{
  "model": "segmentation model",
  "dataset": "simulated telescope pictures of galaxies",
  "train_examples": 97500,
  "image_size": 48,
  "crop_scale_min": 0.8,
  "horizontal_flip": false,
  "num_classes": 2,
  "arch": "unet",
  "norm": "batchnorm",
  "hidden_act": "mish",
  "pixel_unshuffle": 2,
  "widths": [64, 128, 128, 128],
  "blocks_per_level": 3,
  "block": "plain",
  "attention": false,
  "upsampling": "transposed_conv",
  "label_smoothing": 0.1,
  "init": "orthogonal",
  "optimizer": "soap",
  "beta2": 0.99,
  "learning_rate": 0.0026,
  "beta1": 0.95,
  "shampoo_beta": 0.99,
  "eps": 1e-08,
  "precondition_frequency": 20,
  "max_precond_dim": 1536,
  "merge_dims": true,
  "one_sided": false,
  "adamw_lr_other_params": 0.0011,
  "cautious_weight_decay": true,
  "max_steps": 20900,
  "batch_size": 512,
  "epochs": 109.8,
  "lr_schedule": "cosine",
  "final_lr_fraction": 0.01,
  "warmup_steps": 2090,
  "weight_decay": 0.0,
  "adamw_weight_decay_other_params": 0.01
}
Rows from block 12 of a small segmentation model, named by matrix and row number. Each number is 128 + 24 x the weight over its row's rms, rounded and kept within 0 to 255. All counts start at 0. After the name is the row's rms in percent of the matrix's.
After each channel's rows are labels from the 100 images, of 14848, where the channel reaches its highest value: "responds to" is what is common among them. Only what is clearly more common there than usual is listed. The data: simulated telescope pictures of galaxies.
# conv: 3x3 conv (model.decb.0.1.conv.weight, 128x128x3x3, each kernel summed), inputs 0-63

conv.84 107 [108  98 125 118 113 107 171 162 124 125 109 192 159 131 122 121 166 155 135 111 134 162 113 108 123 159 135 162 120 136 192  98 148 121 107 146 110 128 101 134 132 113 111  92  87 120  77 122 164 116 149 110 112 114 115 131 101 137 114 117 126 103  89 143]
responds to: edge-on disc

conv.30 086 [127 106 160 105 135 116 107 130 135 134  95 116 153 161 109 137 137  73 143  82 162 142 101 107 107 128 128 120 109 130 123  78 118  82 120 164 122 152 134 107 119 134 126 144 159 112 135 102 110 133  92 134 131 106 143 151 138 115 113 102 127 160 128 129]
responds to: bright star with spikes

conv.102 086 [ 95 132  94  99 135 110 144 114 178 112 128 121 120 140 142 161 136 121 103 130 143 176 150 126 131 101 108 115 126 148 108 174 140 146 152 184 127 142 137 135 160 126 133 124 129 110 135 169 130 109  85 157 133 111 122 141  77 143  74 150 117 131 121 106]
responds to: bright star with spikes; noisy; irregular

conv.19 099 [139 148 156 109 125 109 116 152 129 142 101 149 111 137 143 121 128 162 129 119 156 139 151 100 111 104 143  95 152 141 122 124 125 120 136 121  65 100  95 147 143 139  94 143 148 128 149 150 119 160 114 102 141 140 130 149 124 119 176 161 113 177 129 100]
responds to: noisy; irregular; merging pair

conv.98 093 [146 143 127 130  89 133  92 112 113 109 126 117 146 129 126 157 156 154 124 126 111 111 138 116 137  98 123 110 101 150 126  98 118 111 114 151 126  99 139 145  91 147 141 114  55 111 137 102 168 161 102 137 130 153 111 119 108 182 114 102 147 163 100 142]
responds to: noisy; irregular; bright star with spikes

conv.61 111 [152  92 143 141 157 129 167  91  93 196 111  74 120 124 113 117 142 143 104 128 131  98 134 108 107  79 167  98 152  84 129 136 144 132 140 111 123 142  99 118 116  91 110  83 115 120 130 110 124 140 123 114 188 150 116 142  92 125 117  88 114 161 126 180]
responds to: noisy; irregular

conv.105 092 [126 121 126 116 120 146 165 122 146 147 117 117 131 132 166 147 102 100 126  82 154 173 100 133  64 111 168 158 106 159 136 100 116 141 147 116 152 151 143 103 165 136 139 112 101 139 109 169 161 128 139 134 126 163 127 140 140 142  82 138 194  90 133 140]
responds to: noisy; bright star with spikes; irregular

conv.47 098 [124 142 143 135 132 125  99 145 116 210 109 116 121 117 131 112 141 149 150 118 105  95 101 119 145 112 109 135 163 127 122 169 111 165 130 155 108 118 138  88 139 157 110 149 112 135 132 127 116 128 132 159 150 111 142 114 117 114 118 101 102 142 111 147]
responds to: irregular; noisy; bright star with spikes

conv.114 087 [132 136 134 135 125 152 112 123  98 149 159 123  84 133 127 120 120 128 105 133 144 118  70 160 140 142  86 141 132 114 114 147  96 131 163 110 130  99 178 125  86 117 127 140 108 144 108 139 131 111 105 131 125 124 162  99 114 134  93 110  44 136  90 144]
responds to: bright star with spikes; noisy; irregular; winding: anticlockwise outward

conv.9 099 [116 121 134 112 106 142 187  98 109 146  93 104 139 141 133 120 151 133 144 183 109 156 157 139 130 169 190 132 136 113 130 183  95 132 126 143 122  98 111 119 132 160  86 120 110 158 130 163 112 126 121 128 104 123 105 137 101 148 142 160 133  97 142 147]
responds to: bright star with spikes; noisy; irregular

conv.120 106 [110 128 122 105 130 140 116 125  99 150 109 151 177 178 147 152 127  94 178 130 129 138 143 132 142 132 159 129 114 102 193 137 158 161  90 133 125 119 111 169 128 188 144 172  89 124  96 113 109 172 104 112 121 121 135 118  97 114 106 147 100  95 136 143]
responds to: round elliptical; bright star with spikes; flattened elliptical

conv.117 118 [ 95 132 120 159  98 152 123  98 142 111 119 131 114 116 105 110 107 131  85 148 108 143 121 151 155  89 134 117 104 106  94 141 126 115 175 158 111  92 135 123 115 106 146 127 186 167 114 147 144 143  95 164 121 131  62 152 141 107 104 154 114 136 173 125]
responds to: merging pair; noisy

conv.109 094 [ 94 126 108 124  99 131 119  96 129 131 149 123 124 121 106 157 127  77 132 137  95 117 108  88 126 114 139 148 135 122 101 137 152 128 145 111 120 110 104  88 180  78 122 102 137 147 123  94 153 119 137 146 114 132 125 102 159 119 132  79 138 134 151 108]
responds to: ring galaxy

conv.113 097 [121 108  66 148 108 106 117 125 133 142 125 116 125 113 109 129 109 124 136 146 150 106 109 109 125 142 127 101 121 167  94 103 151 123 135 111 159 108 127  96 123  95 107  86 114 111 104 118 130 122 112 101  95 141 116 149 126 139 147  97 158  89 170 129]
responds to: irregular; noisy

conv.36 094 [142 152 131 138  78 113 108 145 179 163 127 142 155 111 103 148 111 169  96 109 134  96 169 140 136 109 145 152 108 172 127 108 145  77  97 170  97 109 153 128  95 132 156  92 161 129 126 114 145 143  94 154 180 139 135 159 130 133 124  87  93 136 142 179]
responds to: bright star with spikes; noisy; irregular

conv.110 104 [139  93 166  98 102  95 144 139 119 110 154 172 132 152 131 128 132  95 140 122 134 118 109 123 108 120  58 115  49 137 107 102 125 146 156  94 116 150 100 133 115 111 124 119 132 135 133  94 112 147 155 130 163 111 121 106 126 104 118  98 129 114 124 127]
responds to: irregular; noisy

conv.81 101 [149 108 116 158 166 139 129 155 121  95 132 135 110 107  79 132 135 102 129 154 119 118 121 105 161 142 115 122 116  83 123 125 153 110 144 122 135 126 114 140 125 111 129 120  82 169 106 127 106  89  90 121 142  96  80  91 102 123 115 105 125  66 113 158]
responds to: irregular; bright star with spikes

conv.95 105 [116 100  81 171 116  89 106 131  83 126 165 124 113  96  67 139 146 125 166 159  80 131 142 105  95 117  74 114 172 151 102 118 117 127 127 136 108 129 129 114 119 108 137 149 118 148 110 160  99  91  88  87 147 165 114 158 148 120  96 152 130 103 122 126]
responds to: irregular; noisy

conv.78 107 [115  84  96 100 144 161 126 120 117  92 155 158 129 125 129 131 124 108 135 120 137 134 116 154  92 137 119 183 147 131 125 123 127 133 131 158 112 137 103 163  81 115 143  83 110 132 138 154 120 142 141 158  87 171 117 135 126 124 116 136 129  98 133 110]
responds to: star cluster; noisy; bright star with spikes

conv.51 108 [ 97 136 126 123 136 140 109 121 119 112 155 107 152 140 128 128 109 118 125 143 148 111 114 144 115 135 132 119 129  89  79 111 125 136 151 152 137 108 152 143 100 118 114 125 134 133 106 147 161 100 129 144 141 138 135 146 146  66 117 111 137 116 114 138]
responds to: star cluster

conv.17 120 [135 145 129 109 167 143 155 159 150 149 121 127 143 108 119 104 123 149 153 123 154 156 187 103 120 143 115 145 166 160 138  90 112 130 134 110 108 170 174 104 136  91  91 132 155 152 140  82  90 104 107  52 115 163 145 178  73 131 138 132 114 116 152 132]
responds to: lensed arc; noisy; bright star with spikes

conv.100 096 [113 147  96 108 120 164 128 117 158 153 119  82 181 145 132 129 151 133 133 178 111 168 119 134 119 144 120 159 127 120 133 176 167  99 152 135 162  99 114 189 130 124 143 129 117 124 114 122 169 115 128 146 100 129 128 122 128 131 101 119  95 137 133 143]
responds to: bright star with spikes; noisy; irregular; merging pair

conv.96 089 [ 97 166 102 132 131 123 122 154 116 121 124 155 115  69 125 148 122 132  84 158 125 111 130  90 134  97 144  98 135 135 123  70 126 139 156 141 120 170 169 119  87 107 168 108 130  99 113  96 122  75 140 113 152 142 154 120 164 127  90  91  95 116 126 168]
responds to: noisy; irregular

conv.68 135 [128 172 116 142 102 125 115  81 123  85 132  97 121 123  94 129 144 133 134 137 119 142 162 111 126  97  81 111 112 115 110 117 151 121 111 114 123 123  94 122  96 116 129 107 136 152 110 123 134 137 110  38 128 115 157 103 140  80 117 105  97  96 162  99]
responds to: irregular; merging pair

conv.31 111 [ 86 169  80 137  73 143 118 112 117 168 133 123 108 130 121 111 151 121 132 154  77 140 144 127 144 127  70 128 139 121 132 159  97 133 156  88 120 129  88 167 148  86  87 130 138 132 123 134 112 123  88 152  93 119 106 133 153 126 156 143 167  98 167 182]
responds to: noisy; bright star with spikes; tilted; winding: anticlockwise outward

conv.116 106 [150 132 114 147 122 111 111 126  91 157 132  83 123 121 101 125  80 183 127 131 138 150 138  93 117 131 113 103  70 141 144 151 104 115 115 130 129 130 109 152  87  92 119 145 151 139 121 106 143 128  78 127 123 132  85 126 129 172 138 134 141  85 152  68]
responds to: irregular; noisy

conv.16 107 [153 122 153 109 110  91 171  86 110 138 118 133 130 110 130 175 113  79 126 127 137 154 125 149  86 157 149 122 125 153 124 154 101 109 121 168 117 113 106 149 159 136 163  76 151  69 110 147 161 133 161 137  90 159 120 118 135 107 140  83 106 126 147 167]
responds to: star cluster; noisy; bright star with spikes

conv.119 083 [ 97  71 115 131 148 110 182 141 113 143  85  96 160 109  98 150 125 141 128 115 129  95 137  84 111 119 134 101 111 171 121 102 136 147 124 170 163 118 127 114 147 133 120  91 138 142 107 122 161  96 117 119 112 155 140 124 127  95 139 106 166 142 108 132]
responds to: two-armed spiral

conv.75 098 [100 145 138 160 166 106 123 104 125 168 130 114 163 174 159 124 151 113 122 142 173 107 156 125 114 137 149 132 111 141 147 121  65 106 150 121 130 118 155 116 157 154 186 123  96 155 132 172 123 103 132 129 129 123  73  90 126 141 131 114 162 123 149  98]
responds to: noisy; irregular; two-armed spiral; kind: merging pair

conv.71 089 [114  83 111 143 139  99 176  92 167  84 141 119 129 148 149 142 156 124 143 132 117 124 167 142 144 148 145 121 126 141 114 108 107 154  97 103 173 109 161 137 109 162 127 118 108 140 147 105 108  87 128 137 101 105  86 129  99 164 121 146 113 124 134 144]
responds to: bright star with spikes; round elliptical; flattened elliptical

conv.49 105 [120 115 161 124 110 183 152 125 116 128 123 117 121  87 103 120 137 103 132 162 154 103 125 135 142 161  97 135 124  83 124 216 123 106 148 123 172 121 145 111 129 132 141 123 138 116 101 141 105 111 127 117 129 121 157 110  93 148 113 166 125 115 123 146]
responds to: bright star with spikes; noisy; merging pair

conv.99 099 [184 141 119 148  83 154 114 124 139 137 120 145 134 114  60 123 125 117 143  96 114 116  80 139 125 152 170  89 120 146 122 170 116  94 134 151  97  85 115 170 140  83 134 124 122 158 131 106 171  61  86 133 129 123 102 143 124 178 160 143 102 106 128 112]
responds to: irregular; noisy

conv.25 096 [155 138 103 122 153 150 154 121 131  83 104 102 171  84 133 140 108 102 139 110 126 149 116 134 140 129 119 140 165 178  92 122 145 114  80 136 146 162 134 119  95 107 136 132 110 137 130 148 121  95 109 170  88 158 165 115 162 152 157 140 136 155 144  90]
responds to: irregular; star cluster

conv.33 090 [155 111 143 115 126  95  85 117 120 121 121 114 153 134 153 101 149 159 114 120 136 153 111 152 127 141 116  88 124 175 129 108 150 102 100 131 145 147 131 124  87 106 117  91 120 128 118 114 151 129 134 132 120 170 123 159 116 160 108 148 115  63 128 137]
responds to: bright star with spikes; noisy; merging pair; irregular

conv.118 096 [113 117  88 162 142 133 131 138 124 121  90 123  66  86 159 122 106 107 118 139 114 146 114 163 181 106 130  92 166 110  99 120  81 133 170 110 101 124 133 159 122 104 148 162 123 169 131 136 109 119  69 135 148 146 127 118 115 118  70 115  99 123  88 177]
responds to: many-armed spiral; noisy; winding: anticlockwise outward; tilted

conv.3 099 [114 158 128 126 120 130 119 109 126 106 154 114 141 119 127 127 141 134 102 120  85 111 155 121 160 116 140 128 136 113 129 162 189  98 125  88 117 129 161 115  94 126 106 132  77 112 143 177 123 127 106 146 107 152 130  93 120 123 118 131 130  81  72 120]
responds to: bright star with spikes; winding: anticlockwise outward; barred spiral

conv.103 088 [ 70 108  79 167  79 131 115 145 152 143  99 101 106 158 116 111 124 120 113 119 131 140  81 105 138 152 104 159 115 125 124 104 139 102 107 147 139 134 152  95  76 161 167 112 103 131 129 109 141 126  95 116 178 102 120 135 157  97 112  96 120 148 155 128]
responds to: bright star with spikes; irregular

conv.56 079 [102 141 120  99 121 103 126 130 147 144 130 134 197 155 137 150 160 109 137 121 134 115 114 106 111  94 145 156 131 135 117 134 130 140 133 111 136 132  90 141 157 187 127 117 100 138 163  94 119 149 140 140 102 143 123 111 150 110  93 145 137 122 150 122]
responds to: bright star with spikes; noisy; irregular